A small image embedding model, trained from scratch: 64-pixel images, 3.2 epochs.
Rows from block 2, named by matrix and row number. Rows with one number belong to one attention dimension. Each number is 500 + 40 x the weight over its row's rms, rounded and kept within 0 to 999. All counts start at 0. Numbers have three digits each. After the name is the row's rms in percent of the matrix's.
# q: attention query (model.blocks.2.attn.q.weight, 288x320), inputs 160-319
# k: attention key (model.blocks.2.attn.k.weight, 288x320), inputs 160-319
q.126 131:510497500502497495498500500500499532501500386500499504500506499508499500500511500501659486501497500502500499456523499502502499466497482500493510500500496500499500634511495500497525500512508500503480513509488500500526488501488360650514500498498475500502499514506500503500497500500420499499486498501500500502504501233497531492499501503538512501498500508506500500512665520501502503512496500449500496500497489518501502500509500498490500595500510500492481500500343475500500500500502472
q.129 052:595500500496500500500500492500500500500500500500500500500500500500500500500500500500500500500553500500500500500500500500500499500484500500500500500500500500500500500500500502500500500500500500500502500500500500500500500500500630500500500500500500500500500500500500500500500500500500500500500500500500500500500500500500500500500500500500500500500500500500500500500500500500499500500500500500500500500500500500500501500466498495500500500495500500500500500500500501500500500500500500
q.130 038:500500500500500500500500500500500500500500500500500500500500499500500500500500500500500500500500500500500500500500500500500500500500500500364512500500500500500500500500500500500500500500500500500505500500500500500500500500500500500500500500500500500500500500500500500500500500579500500500500500500500500499500500500500500500500500500500500500500500500500500500500500500500500497500500500500500500500500500500500500500500500500500500500500500500500500500500500500500500500500500500
q.135 049:500500500501500500500500500500500500500500500500500500500500500500500500500500500500777500500500500500500500261500500500500500068500497500499500500183500500500500500508496500500499500500502500500490500500444500500500500500500500500500500500500487500500500500500500500500500500500500500500500500500500500500500500500500500500500413496500368500500500500505501500500505500500535500500500500500500500500500500504500500500500500500500500500500501500500500500500500500500500500500500500
q.137 222:497511606462483498430501499462437479500497350499520569500501435539482514499500511500430500643493500472587503503478499538522518642488504508541499483499470465470487484494490498435485549502500497483414485505694500499495503503504500471500499502500494506506472500498502484488449500496473499499496501506498501498465493422498490506476608486499500503501505485500499495491530490505495444501501495427456522502504504536500491499462399485456534516470498500529540500498436500403509500499505471
q.139 033:500500500500500500500500500500500500500500500500500500500500343500500500500500500500500500500500500404500500500500500500500500500500500500500500500500500500500500500500500500500500500500500500500500500500500500500500500645500500500500500500500500500500500500500500500500500500500500500500500500500500500500500500500500500500500500500500399500500500500500500500500500500500500500500500500500500500500500500500500500500500500500500500500500500500500500500500500500500500500500500500
q.142 062:500500500501500500448501500877500500500500500500479500500500500500500500500500500500499500507500500500500500500500500500500501390500500500500500500502500501500500501890490500500534500499500500500507500500485481500500500500500421500500500496501500500500500500500500489500500500450500500500598500478500500500499500500500500498500504498500341500500500500500500500500500500500500500500499571500500493500500500501500500500500500490501500500500500501501500500500500500530500500500541500
q.143 050:451499500500500500500499500500535500500552499500500500500500500384500500500500500500500500500500500500500500496495499500500500500500500498500500500500500500500500500500504500500500500502499500500999499500494500500510500500500499500500500500500500501500500508500500537500500500500500500500499500560500501500500500500500500500500499500500500500424500501500500500500498500510500501500500500500566500500500500500500500500500600592499500500501500500499500500500501500500500501500500500
q.144 070:502500500737500504580500500500500500500498500498501500499500678676500501557500502499496500531495499502508501502500514502500500481501493500500584508509499374497503500500487500500497500500502500500455502494407571500501500486531612500505500498500502500497500500500501500392501500529499500500491502500501501501500500500505497500500500499500500422492498500499499500503480500500501501500546579500503500500499500500517500501500500500447506499499500500499500500500500500500503500501500500
q.145 073:497500500455499500502500499500500500500498500500500551500500500497500490500539505500184500432500500500497500490501500500499500506501498500500500500500498500500448500498500500500500549500189500500418503498494500501500500500755501499500500500500500501500500484500500500501503491501517500503499500500500500579500500500499500500503539499500500488490500500580497500500488500406500503500500499325500500500500500493500498500500500499492500500500500500500500501498500500500499500519500385
q.146 093:499621500485500500507500500513505503517499500500500502485500652669424500502529500500463502569500507501500503500498507492499458436505500500500500519501513485500500500461493370500492500501504500496444500502500494503500521499499543501500500500494506500499500364485500501501503351500504500585500500500500451487486500490499500499500438501500495482216475532496498498500500503489495501498497500552500504500498500558500499496500500500500500500537501519479489589496500506500521500499498512
q.147 142:502500500490446515510500502520500500500416505500493500507502505481500504500500492476504501506498447438503475500498547417491500616504504500480499511497500638504499524721474500499491491500503500500480528500506468500500503445430495588494501500500500488555532433506483500498500500500501500499313511536500500498572500500361501500500481379500503500527500515504500500508500511500596494513500641502500508507500498565502500501547626564550644511491500505500500540504500499573514496488500500
q.148 033:500500500500500500500291500500500500500500500500500500500500500454500500500500500500500500500500500500500501500408500500500500703500500500500500500500500500500500500500500500500500500500237500500749500500500436500500500500499500268500500501500555500500500502500500500500500500500500500500500500500500500500500500500500500500500501500500500500500500500500500500501500500500500500500500500500500583500500500500500500500500500500500500500500500500500500500500500500500500500500499500
q.149 013:500500500500500500500500500500500500500500500500500500500500500500500500500500500500500500500500500500500500721500500500500500503500500500500500500500500500500500500500500500500500500500202500500500500500500500500500500500499500500500500500500500500500500500500500500500500500500500500500500500500500500500500500500500500500500500500500500500499500500500500500500500500500500500500500500500500500500500500500500500500500500930500500500500499500500500500500500500500500500500500500
q.150 180:499527500510503493502500367501523502500484477497555501455500500519500499515539449499507517488500542500497508470500492500506501266485493502496500457558502498466556501496637478500502499513498501495821497517507501500500499492500507502542499500501492504478498492482500507457497500516497499500472500449498505532502500499538498492499500555500463500394488500428501490454501500500298502499501501509328497500483502482472466500498490503500500500606500516499538500500504504500498502519522518
q.151 144:500500500498486500504500499496500500496510500502500499496500502496494502500410499495509501505478500497507500457500461500500499502500516500494500494500500500497500500483504500500499500502498500500673521500482500500514774442425499500494500500500500392495500520500500500404500500505501500501511500500501500496500500504492518518500394529470498498618500500486443496500537500501500502499500499500501500500494500503495499500500501500480499501616500501500290497500496500501295488442497500
q.153 016:500500500500500500500500500500500500500500500500500500500500500500500500500500500500500500500500500500500500500500500500500500500500500500500500500500500500500500500500500500500500500500500500500500500500500500500500500293500500500500500500500500500500500500500500500500500500500500500500500500500500500500500500500500500500500500500500500500500500500500500500500500500500500500500500500500500500500500500500500500500500500500500500500500500500500500500500500500500500500500500500
q.154 079:500459501516499500500500541444488500489437500500496500488499635500500500500500515500500522519500501500497500502500500498500625753500500576420500501500500502506499500495536500500499500501500500500564500500499498500502461500507483500500500502500503500500500439504500500490500503498500500500508500637500501622501500327495499540500509444500508500500508500512500500503501485500653500498498500503500507500500500500499496500516498497693500498504500500498414502489499500500500498500502344
q.155 033:500500500500500502500500500500500500500500500506500500500500598069500500500500500500500500500500500500500500503500500500500500500500500500500500500500500500500500499501476500500534500499500500500728500500502500500500500500503500500500500661503500500500500499500500500500499500498500500500500500500500500500500500499500501500500500499500500500500500500500500500500500500500500495500500500500500500500500500500499500500500500537502500500574500500500336500500500500500501500500500501
q.156 239:482501444500441490481500504588491496498374477511504501496501501512510500501496500496522500461500499330462495523506507521439502441499510500503506501500495492527471671517490500500501500500502501500556507496544457500508505530457420604500500502524587500487501500491503498498547537531564500606527500454450500506586500485488426499500449584504542501500473548399491500606497470497473463501511500552453509498499497500467492500500500498500500500497503500517498555497501500502582552511499498
q.158 157:504500500502571500499500500519495499507514480505500500502499500366526487501500500501497500498502641505499499500502500500508500507499502497500501484500509608512501495520490500500501500546479512500496500500502521502500498495504358522500542500455500499707500499551501499505499501500500500500505500499501508611590501500510398500500501558501502503483500500500501500500497499587501498522499500503501500499501500499501501497500500500504500551491512500500500500473445500500489500494514410
q.159 152:500509501498457502542500500486578500500503394497497498499551496496499540500500503501500473493500498523494564500491505485532498496486502499500500505500500501508487514385275500500524499499503500500501500500500499500500500485439499500496499452503475499506500450502500498504483506501500500500495500501520500500500508509500505500500503504514499500251503498499499500489502499502608500500500514458503490500499482529500500505505500500508500499500499497468496512503502481482433510499500550
q.160 059:499494500498500500753500494526522500500500500500500500500500500503497500500500500500501500500500500494502500500501499500500528500500497500500500517500500500499500500500494500500499523499450648500494490500492500499500500500500500500500500497500488500500500499500499500475500500501501500500500500500501500500500500500492503500424496499500500497494500498508500500499500500500500503500502500500546499500500506511500500500499500500500500500500500500500500500500499500503500500500500500
q.161 042:500500500501500500500500500500610500500500500501500500500500500384463500500500500500501500500500500500501500500500500500500500502500498500500500441716500500500500500489919500500500500500501500500494500500666500500500500524500500458500413500500500500499500501500500500500500500500500500500500500500500500500500500500500496500500559471500502500547500500500500500500495500500499500500500500500499429500500500500500500500500500500500513500500500500499500500500500500500500502500500500
q.162 037:500500500500503500499500500500500500500500500500500500500500500526500500500500504500500500503500501500500500500500500499500500500500500497500501501500500502497500500500500500500497500499500500500493500500559500500500500490493500500500500238500500500500500500500500500597500500422501500500500500500500500499500500193500469500500500506500500500500500500500500500500492500407500503500500501656500500500499500500501500500500500500500500500490500500500500500500500500500500499500499434
q.163 048:501500501500446500500500499500500500500500500500500500500500499500500520500499500500500500500500500500500500501444501500500470500500501500500500500500500500500500500500497500500500501500500500500510499500467534500500547500500413500500500500500500500494500499500500500500500500500500500637500500500501500508500500500500500500500501505500500500500500500500500500501500500500500500496500496404500500500500500503500500500500500500500400500500511500501500500500500502500401500500500501
q.164 262:500500500450500509503548498503515499500498500546528500506500491463497505499391500506520497445494492458502499488450500499496500448502496605506500521548482512503488498566547499500500498500500501500639500500500552501510508500730437471500498500498443500451500472499505500533500500501464500497508500483513497508506500505499481513497442498503500504500501499511493504514501491500502500500501504500501504501497500549494497500500499497508413500494488510500500500500541504479456500500363500
q.165 206:489500500500503472458493500498501503500439502500498500503500487514500513488498456497501512478500495500493499528538505561483502564353500528516493512491498504438507368501478468500450500501494332500512500500490432499429498698504436467500500499482501483499508513500496519499512500489528501506452494485494498491492533503391545496500500499500497508506500500526557492607513500499364505439500500500477500500500500493500480447500503500501498501533503466565539500372341545499503495536444524
q.166 069:500500500500500491500500500500500500500491500500499500500500500500500500499500500499500500500500500500500500500500524500500640500500500523500500639500496500500500500500496500500500500501500500500539500500499500500500500500491501500500500500500500500500500500500500500499500529500500500500500500653500500498500500452499500500500481499500500500500500500503500500604590500500500494500500500503500500500500500500500413500500500500449442500501689500500500500500500506504528500500500501
q.167 125:497500499496500494485500500497500500502499500462497499500500628647495483500499504500504507626500502500499500498499500501500475439500500500416500502499506489507498500562500507500503419501546514489453496505501500502504500488158523569457585498503508503500501485499500500508502495500500497517500500503510492501501500491498501500500530488500500500541488500500497499499499506499479460588400510501500501500500499495500497491500499497500695499490488500497500501499499523541504500493500488
q.168 050:498500500482500500499500500500500501501498500500501500500500496765500500500501500500500500435500500454499500500498500500500505439500500500500500501499500500500500500515471503500500504508500500500483502500501500500500503496500509627500500500504500505500500494500500500588501500500500500500500500500500501500501500500500508500501500501500517500501500500500500500496501542500500502500500499644500500500500500502500500493499500500500500503500416500500500500500496500500499500500500500
q.169 191:529542500485495503510501572500500513495492500419525501500505479502477505500498500496528500500438500394500502500474500495498479498502487498501499386495500540506500501492664500500466424547370426500648500500514443500510508537559500472484492509500501499400531463500500502529500374499500500503493500506501460500493497457487500504500401407500502501557493504496572503499503500507500499500494468489573536522468502500500500500500496499501522500502502473518500496512650488500500444516503500
q.170 081:500504499498491500606502500496500501516447504498500501500545425495499500500501501500500498490500499500528497500533500500563614498500506500500494504499501506500500505511482496500505500512489499500503500500402488500500500501501517501500500500503499500501487497501495498510500503500500500500499500432494500561496537501499502497480501500500490487488500497500500500492502500501500489513500500479500500500500500501500501500491502500500500502500513500505500500500500477500500500501506539
q.171 007:500500500500500500500500500500500500500500500500500500500500500500500500500500500500500500500500500552500500500500500500500500500500500500500500500500500500500500500500500500500500500500500500500500500500500500500500500500500500500500500500500500500500500500500500500500500500500500500500500500500500500500500500500500500500500500500500500500500500500500500500500500500500500500500500500500500500500500500500500500500500500500500500500500500500500500500500500500500500500500500500
q.172 026:500500500502500500500500500500500500500500500500500500500500500506500500500500500500500500500500500500500500500500500500500500501500500500500500500500500500500500500475501500500500500500500500500500500500494500500500500500500500500488500500500500500500500400500500500500500500500500500500520500521500500500500500500500500500500500500500500500500500500500500500500500500500561500500500500500500500500500500500500500500500500516500500500357500500500500500500500500500500500500500500
q.173 128:450498499499502501463503573552500522530557501500514537500504505523450499500566481663503519499475500492507481498497499478500450549500500500500500393484500500517551496500512480500501499551501499500533500502610310497516498562501496496500343504500500428501500504500499500494504500499448499500500499504478493461499501499491502502538492453535500496505500481498500500523567500501499284502500500500578420501493502500506500501500500511500500599561499500502493482555507490554493500500499500
q.174 063:497500500504500500499500500500500500499499500500506500500500507693500500501500500500509500500501358500500500498500500500500499337500500500500500500500500500500724500485648500500500500500569501500500500500500542500501500482531500500500500500496500338498500500500500500504501500551500496500500500530500555505500500501500488499500500502500502481445500500499499487500497502500500500500500500473500500500500500500500500500500500489500500499498500501497500384499500502501490500500500499
q.175 224:499505465440502497496500501529503549506525495465501523532496451504513435549500529501508502496471513423489500493498500463500490344498496500499503375499513508553483498626570501537501498501502502493645497579638401500499493478495468499499499497500499501503499499503500500485498494464482497498495500495501429444507500375501444487469511506546504512495484499415500501491507586476506473508482501501538434500500482499504501519506482499491507516379501499563500493523613481500522506474607469
q.176 063:502500500503498503527500454399500500500500499498485500500500487498501500500507502417446500520499500563497597506501504500500500290500192500500500690504500499500500499500465499500500501500501503500502504500491763504500499433501488578500500475501600500500500496500500502435500500499501500500460500500501501519522446500501501500500500500500500502386499500499500500501500500500503500500500500500502500500500500502500499500456500500500500500500571500500500500500501337500507500500500501
q.177 115:500512500499497498560500498500502500500500499714492484500500500512500500529500507436496460533500500500572504493468520500500499463501500500500500502500500498501498500535488503500499501500501501500327500500483515500503551423427500501500499500464511501503500498500500500308502444500500500500502501497500496500500506522498500505500456502492500472503500516448484500501501500500702433544498565501482498500566499505500500500500500500419500490430500500427457500544433502501472500500500500
q.178 042:500500500498500500500500500501500500513579500500500500500500500500500500500500500500330500498500500499500500500500500500500500458499500500500500500500500057500500500500248500500500500500505500500333498500501500500500500500771500500500500500500496500500500500500500500591500497500500500500500500500500500500500500520500537500500500616500500500500500500502501500500500500500500500500500500539500500500500500500500500500500500500500500500500500500500500498500500500500500500500500500
q.179 148:607525500582500534528500499502497491495495422504500500499500529559500499500511499500499502506505497493442501500371501502500374505501501500501506493449500537540499499504509500505499500501503511500499500500500537500500500501600498505495500496504567500548510500500500500506503498503476501501517520441500500524500502501502510513500507407501489500543478501500489498513501500500564502498498499507557508500492500508500500488500490498499500500438500500459480496500493508501503498500481499
q.180 119:494507501446500499500499500499499500500499500509499500500499490450498344456501502523541501484482501341499471500527476496499500534496500499500499501499502502516346616630482500499500500500500496500493539500500491500500499479465513507462500553634508501514500476500498495516498437503500500525518500511500517501501500486243501501501503447500499500512500500500499521486502500506467500499500498500500507500499499541500498493500488500498500504501502500537466500552528500500711500500511494
k.126 093:471499500391443499490514500625488500500522498502492496499497452487500500500501499489515498482497599500499534535500529501502498753501500499500496502501510481512573503461494500500527526500606584500498450500435479498497500500470499501499500499499500498500500656506500500497498495497452500533490500424482500484500482501500494487474556552491500504445500500500506488584538498498515497500500501500498499502468468487471500499499501391500500500450515500493500501478495513496500500500480590
k.129 035:528500500500500503359500500500500500500412500478500500500500501499500500500500500500499500500500500501500500500500500500500500499500500500500500500500500500500501489500500500500500500284500500500501500500502500500500422500500500278500500500500500449505500501500500500500500500500500500500500500500500500494500500500500500500500500500500500500839500378500500500500498500453501501500500500500500501500500500500500500500500499500500500540500500500500500500500499500500500500555500499
k.130 036:500500500500500500500500500720500500500500500500500500500500498500500500500500500500500500500500500500500500500500500500500500500500500500500500500500500500500500508312500500500999500500500500500500500500500500500500500500500500500500500500500500500500500500500500500500500500500500500500500500500500500500500500500500500490500500500500500500499500500500500500500500500500499500500500500500500500500500500500500500500500500500500500500500500500500500500500500500500500500500500500
k.135 037:500499500500500502500500500521499500501496501500500500500500495500500500500500500500487500500500500500500500500500500500502500501500498500500500500500497500500500509500500500500500505500500500500499500500504500505500500500472499499500501500500500500501500500500500500500500500502500500500504500500500500479500500501500500407500499500505500500563500500492497500500500501675800506500500500500500316500500500500500500500499500501500499500500503500500498501500502499500500500500500499
k.137 235:528471487495497477486487506515500503500492499534477417455524512522493497506500499502577501492511501395501417500444500510497528422492499532504480510473509486491453466490629497500438500481500500467474499490606501484500500475501520564437498487481512675576491520497500472470585500483497500499508500500525533486437493491424499500499500332432505500433476500539467500426500502499516408482538503559499500517505507498501508515503500503504501496492505563565498495487498517624482565499485498
k.139 023:500500500694500500500218500500500407500500500500500500500500500501500500500500500500499500500500499500500500500471500500502500500500500500500500500500497500500502499500502500500500500500500500500602500500500500500501500503500500500500500500500500500500500500500500500500500500500500500500500500500500500500500500500500500500500499499500500500502500500500500500500500500500500500500500498427500500500500500500500500500500500500500500500500500500500500480500500500500500500500911500
k.142 064:499500500498499500543499500520500500503488505500500500499500500500500500500500500500499500500500503500500500501500500500501623527500500500497500500500493500495500499492500500500503500500311500500501500500497503501500596497111498503501500500500501538500500589500500499483501428500500500494500500501500500487500500500447645499499503477500499545500494500500500500501500501500500500498499499500487500500500501501506500500500500501491501500688523500503500500500500500499500500501500499
k.143 063:508500609500500528497500406493504501500500500500501500501500500494500500500500502500500500500500500500498500952500500500500500490500515500500502500503500499503500502498500500500873499500499501500505500500500500500500500501503505491498500500501493500498500500500501503501496500501500500501500500650499500500500500511501501498500504501499500500500500500500501500500651500500500500500500500500500477500501499498499500500500500500448497500499499500500500498500500501500499511505500524
k.144 088:510500500648497492499494500500501501500496502500501500500499579436500500492500500500490500500500500596440499500501500500500507244500497500500503500500498473582586615500604505500502512500500500500497500500500804500443500500440641523500500499500500500500500500500500500500500500507500500539518500519601500451500500478500500495500496500500500500454502500502501500498501500500496502500529428500500500500475503499610500500501500402500500500500500500500504500507511487500500500500500500
k.145 082:500443501500500499499500500497500500546500500500501500500500481511500599500500500500525500616500501443500351382501469510509485500500502500500500504499500500504530500403502500500500501500451502500584498500501500534488500500502500500500501381449307500499500289397500499541500500461500501500500500500500500502419501425500532500500500389500500401498500501503498497500699500541499500500500500502500497500499500494502500500486500493500500497570509499500500500480505498500487501537500500
k.146 109:502497499585502500485519494494544500628499500503472500515501452500500499500501497314492500572500502490502499502501500502500500353501500500500500499500498453500678500500497500500500500463451500500419494503508500500423486500500544503502528500476473500499506297500500499500659580503505501501494500495513497481536500504506500500528500482500500468495415500498503464500497500492499551500503500500500500501514501501499500500501500493500500499680500506498500508500511500500500500500500500
k.147 116:500500515482500531545500501502500493575500500501498500500500367499517500500500508500458498503498222500591500503506500500500496445500499500496455500500610500500496465527492500500487500500484505500462498500500497500501500530500492491500500500500500500500500499500500500498636500417500500500499500447500500500500448500498512566536322497501500486500500499482403501493500475499612481636500596500500499500669500505500500500444603500495492503500500499499499558500566500442499500483534492
k.148 030:500500500500500500500500500500500500480500500500500500500500500497500500500500500500500500500500500500500500500356500500500500500500500500500500500500500500500500500500501500500500500500500498500541500500500500500500500500500500065164500500500500500500500499500500500500500500500500500500500500595500500500500500493500500500500298500500500500500500500500500500500500500519500500500500500500500500500500500500500500500500500500500500500675500500629500500500502500500500500500500500
k.149 022:500500500500500500500500500500500500500500500500500500500500500500500500500500500500500500500477500500500500500750500500500500500500500500500500500500500500500500500500500500500500500500500500500536500500500500500500500500500500500500500500500500500500500500500500500500500500500532500500500500500500500500500500500500500500500395500500500500500500500500500500500500500500500500500500500500500500500500500500500500500500500500500500500499500500500500500549500500500500500500500500
k.150 179:604492478699499494421502489520551500499528499461499501500499501444468500504489491493491497486475488540497536494491502438423436500501477504500503445601499417517497504492420499500651486498479401541522505504502502500479503383500511498450500500536501497490498490427512499486500474626512500501490500539499502502501502503531460498515501484499585489505492501475511511523443511465286509500478500501527554502500501453495498503491524587500508423454508500506500483673509497524478484570504498
k.151 110:498499505500500519690480500458500498500500465500499499500503493487502425500493505496505500448499500452508506493497500500500500656498509449495499497581506500504500481457652501499478456501499464500514517489480521498568497497472499491500499583501500500498483500501504500485499500542504500501513499511499501705496500500505500680508500592498500501444494500489500522499436498504500499500465498501501500501494502473500500500486499500632500500532500472501500494501648499500490500507502503
k.153 014:500500500500500500500500500500500500500500500500500500500500500500500500500500500500500500500500500500500500282320500500500500500500500500500500500500500500500500500500480500500500500500500500500500500500500500500500500500500500500500500500500500500500500500500500500500500500500500500500500500500500500500500500500500500500500500500500500500500500500500500500500500500500500500500500500500500500500500500500500500500500500500500500500500500500500500500500500500500500500500500500
k.154 097:500542500499491508500500425502499500500484599500500500500500454424500500501500500500501500500500500500500513500500499500470502542500503382499500485473502502449500411277720501500477500500500500500597500500521548495524500510500455418518494563493500500500500477504500500500500501404569498500500500511499500527500500499500500489500487500512502500469500500500500500500458511500567466500500500469449617500500501497486500500500500499500500500500422500500500500492508500501544500500500505
k.155 044:500500500500500500507500500500500500500500500500500500500500500494500500500500525500497500499500500500500500500500500500500500500500500340500500500500500500500500500494547500500500500500500500500511500500500500500500500500500500431500500682500500500355500500500500500498500500530500500500487500500500500500500500500500500500500500586500500500500500500499500500500418500500500500500500500507500500500500500500500500500404500500500500500523500500500500500500500500500500598500500500
k.156 221:506329486496490502502499498513525500492541495501505507500485378370502501496504501500492497503504503459522507493503481577498505532500501478501500501501496491502508502307496500501604515478514499497426502490501799500509500506500368532499600503411507491496506512500503501495498500509526502505537494500499502502482504582502503497499518615509500500490516485487501500506493500500501513500492501569480500498499503482518501502485499500520497486499500480493510501460482536476500489503494500
k.158 131:503500498489500498503500516506496419496541413487497500500497497557505474498500519524479500506501499501499503499500497501500499306498499490500501479500559500501489500541500510500500501500520503500438461500523500500502499498543348499483510500500499499561500503502498503498498536498499499421506453498495569498548498500496499499416503576497500484525500499504476500496472467501506423500496519447506479500500498497587497500505496494500498503360531497427536510492524500488476499495535498
k.159 130:466499499507500627555495502464491440495566500499501500499500545500500502500519501491507501479500502529498516500500511513531498459499488500503508501503559500509500513495217466504508500500503502501472500363502486497555500500727515500422500521502496500503500504499463451492498500500505500500431500502422627503499500500528499500500250614498500502478500512500502498496493409499543546576500501508511504500500500498500507500500505498499500500506502475473500502500541500501499503500480500
k.160 056:500500500500478499500495500498500497499499490504500465498538374765500500499500499501618500508499500485509500502499498500509496579500531471500500418498500502499499499500500559500487500500486500500504500500500554496501500598494509500499500500504500500501500194605500500627500500499500500501568500520497500523501500497501500499500486490499500500506499500500500489504496500499500407500500498489501187499500498505500500500499499468501500500500500500500500500500556480500471500501539502
k.161 044:500501500500500500500500500500500500500500500500500500500500500500500500500500500500539500500500500500500500500500500500500500620500500500500500353500442497500500498500614500522498500540500500500500500500506500500500500500500499500500500500500500537500500500500500500500500500500461500501500500500500500469500500539500500500500500502500500500500500500500500500501500546552500500500500500401500500500500500500500500500500500500500500500603500500500500500500500500500500500500500500
k.162 052:500500500807500500459606504500500500500500500500500500500500499500500500500500500500500500500500500500500498500500500500500500501500500500500500500500500500500500500500499500500500500500500500500481500490632500500500500500500494500500500500500500500699500500500500500525513500292500500500502500500499500403516500500500500500500500500500500500500500500500500500500500500500500500500500500500500500500500500500500500500500500500500500501500500500500500500500500500500500500500500500
k.163 043:500499500500632509498500500496500500499732499500500500500583511527500376499500500500500500500524521500458500500500500503502499500500500500500500500500500500500500500500494500500500500500501480500500501500498500497500500504526399500498500500500498500500500492500499500574500500519500500500469500500479500525500500501501499500500500850499500500499500561535500500497308500499499500500500498500500500500500500500467500500500500499500500500506502500497501500499500475500500500500500501
k.164 216:502512536502562521513501501473489541500646384514500499592500491546504528500488500494500443509395497506500500464503500494500437501485528493500505563499529496502489501498489501502502478497485488512514498496505570498500494468505471499504500501509500503497500431501517501499498555439509473450518506509500522508517500498519500487500447431503500478493507501505500499467500477525499502520477508507500457499500504495500497501497528496529501500407501497494501505499552501569490492503461506
k.165 177:545491496526501511494501471505513571502402504426500507446460521506498526500504431512497531554502499455552500558498492500485634503522499516508500489493500503527502480561500497500513501501501498515607502531504406502500501512493505500532497551505500499413499503501501499507503507404500500500392500497510499488500500501452550500514496468505451495501502501499490505604520569454501500496526492490500500500499503506488496500623505560446501500486500525501462471457386500503505493506474500
k.166 071:507500500500500655505500500498500500500500442500500500553500499446500500499500500529507500500500500486500500526543500500500498538500500500500500500499500500500500371500501500500500500500500500500625500500500525500621500500500499500500500500500500450500500485500500500500500500455584539500501500648499500546500500500500500500500498500498500500526500500500500500500499500484498500500500500500500500500500524500500500500494501500501498500500500500500500500500500478500561500500500500
k.167 120:500504503424488500521522496592506390500500500500500506522500507501505500499502500468499500500502501579499498502500500506500498249500495500500500460500498500501499500501500500500500500500500535500364500495500500500446491500465604500499500499503490500492497383500474500502500500486500500500465500500472500502501500500499401540507467622500537500570500529509500484500499500500498368500500500500501416501537499500500501500500501498468501500487644501484500547500500511403501504500526468
k.168 060:500500500500499500500512397498500500500500500500500500521500478500500500500500499500499500500500472270499457500576500500500500432500500500500500516501500500500500500502488500500499500500500500500342501500483687500500500500438500812500500500500500500597500500500500529635500500500500500500505500489500500500500500500500531500500498194500500500500499500502500500500502500500500500500500531501500500500500500500500499500500500500500499500500500500340500500500500500500500500500500500
k.169 175:505501502555499487431500486451512543500554435499487512501500442461498498602496496490421481619493482494500467500494500501499499544519494539499498428500496499469548498353667500498518497496496482500632510496511504500498505500474621488509500504502501500495491481507510493499500498510499500500529498497510497491499509504526498499503493434500510524491500507496481501420510529532505518496563493411499460500502495502452489519498319659500654492536496500502501500501520481500452499501523494
k.170 080:500500500501507474461500553472501500500500498449500475500500504501500500500504478500500500464500500499498489500430500433500500504500499523500500499500500503500501500642312500501500500500508472500500422501500499500561500502498539634501500500500488481519500506500501500634436501500488500500500417502477500499495500500500500500500495429500492500497500460504500500515500500499500415500500500506499500498500516500501535501500500500345499499500500500500499499500453500490500500501500500
k.171 005:500500500500500500500500500500500500500500500500500500500500500500500500500500500500500500500500500500500500500500500500500500500500500500500500500500500999500500500500500500500500500500500500500500500500500500500500500500500500500500500500500500500500500500500500500500500500500500500500500500500500500500500500500500500500500500500500500500500500500500500500500500500500500500500500500500500500500500500500500500500500500500500500500500500500500500500500500500500500500500500500
k.172 026:500500500500500513500500500493500500500500495500500500500500499629500500500500500500524500500500142500500500500499499500500500501500500500500500500500500500500499499500498500500491500500500500500471500499500500499501500500499500500529500500468500500500500500581500500500500500500500500500500500500500500555500500500500500500500491500500500500496500500500500497500490500500570500500500500500501500500511500502500500500500500500500500500500500500500500500500705501500500500500500500
k.173 115:500318501504500500482499498397535502541495496527490484500500494531487498500548498499508500699498415452574455498434497467500483741501521501502499500498502460501500500662500500499493462501500482499501513500581504500500501500572478500503501489483502524553498531435506500421520500495473506468514498500411498500499519497500502500580498445511501500502510501420500512444500521507517488499500500486500481499500482501500361500500388502574500477500376500505518495494571500500483488499501501
k.174 066:619474493635592512500500500552500500500667519547500500500496633499496500501500500500439500499500565500482499500500500500499503447500493500510520500869499318500553500496500500499500514499494500499465497500500523500469472500429534492500498496500499500500500491500500500498499499502498497500497500514509498501500504499546500500496506497500558500500500500500502500498501500362493502500500500500500499500500500500498500500525424490500500495498590500500500500500500500500518500500499496
k.175 225:614509681550500498578492505501504500507732476499509500514500500469500498496499514569436568540433510645499486500476500510498381442514499500501510467479516488523500502501492500507559444513493499504499494501519512545500475405496512480484519480497514500500496494489549499382499491513505489484499488507498501501487498529500514497500502501500563498528500532500497505491463499501357494508513500471508449503529500505501486500500499531482540523499547501472503498568509452500502506476584422
k.176 068:500500500500500475499500500500500500500500500499500483500500500508500500499500500500502500499500500736446500500500501501500497194500500501500500500500500500499500500500501500500500500490500500500505501500500574500491500501500500500500500499503500471501458501500500500500501500501500500500500500499483500500500500501499500506500499505499500500498500505499543182496509501500499552500500498544500501501500500500500500500500500500500500500501541500500501500500500500500500500500500500
k.177 135:506499495500525506496494504501500500500534500501500466500497525553499496496580499504505471422501547503481480506501500517500500325491488500500510508544499486476500495505394500500501500496500501499348500494495508500426500489508499511437510496487500470527501501499498499509498499500499500501559494499497500515500500506500503580500464522498500503500498500532520499463495403498502525547501507521503483500500500502492500500530500464500416500499501500499501500495547541500499500498499500
k.178 039:500500500500500500500500500500500500500500500500500500500500500641500500500500497500503500500500500500500500500500385500500500500500461500500500500500500500500499500502494500500500500500435500500228501500020500500500500500498501502500500500500500500500546406501500498500500500500500500499581500570500500500500500501500500500500498390500500500638500500500500493500500500500500500500500500500500500500500500501500500421500500500500500502500500500500500500500497500500500459500565500
k.179 176:501474499605499500497499284415502525499538490553574498515509488540500495503500500500494407618545503496500500510485498500595447407486500492499500500498500479500498516503512501500500496476501492485428457612524723499500503497499499500495502485505481500534501502499527500620573516498499501494693500393563500502508474520673504494500490500500501499495489499502497466478508500550504500496500500484500485497500500500501561500499498367503490507498501490497498521496577503520500500500493491
k.180 122:397501499462500343500500450342500486512500498405500491500501480512500486462500613500328500497469500312500500529609580500504503383500500500500499500499477532553474499461500501500400499501500500500502500498500495443500513500336501492499499500507500500490488370514500500500500500511499500503485500490460500484499499502500500514500452581498495500500499500506509500499522456553500307503465500566544471499500500456502500501403506495500509500499501492464531500500501483501502502494592501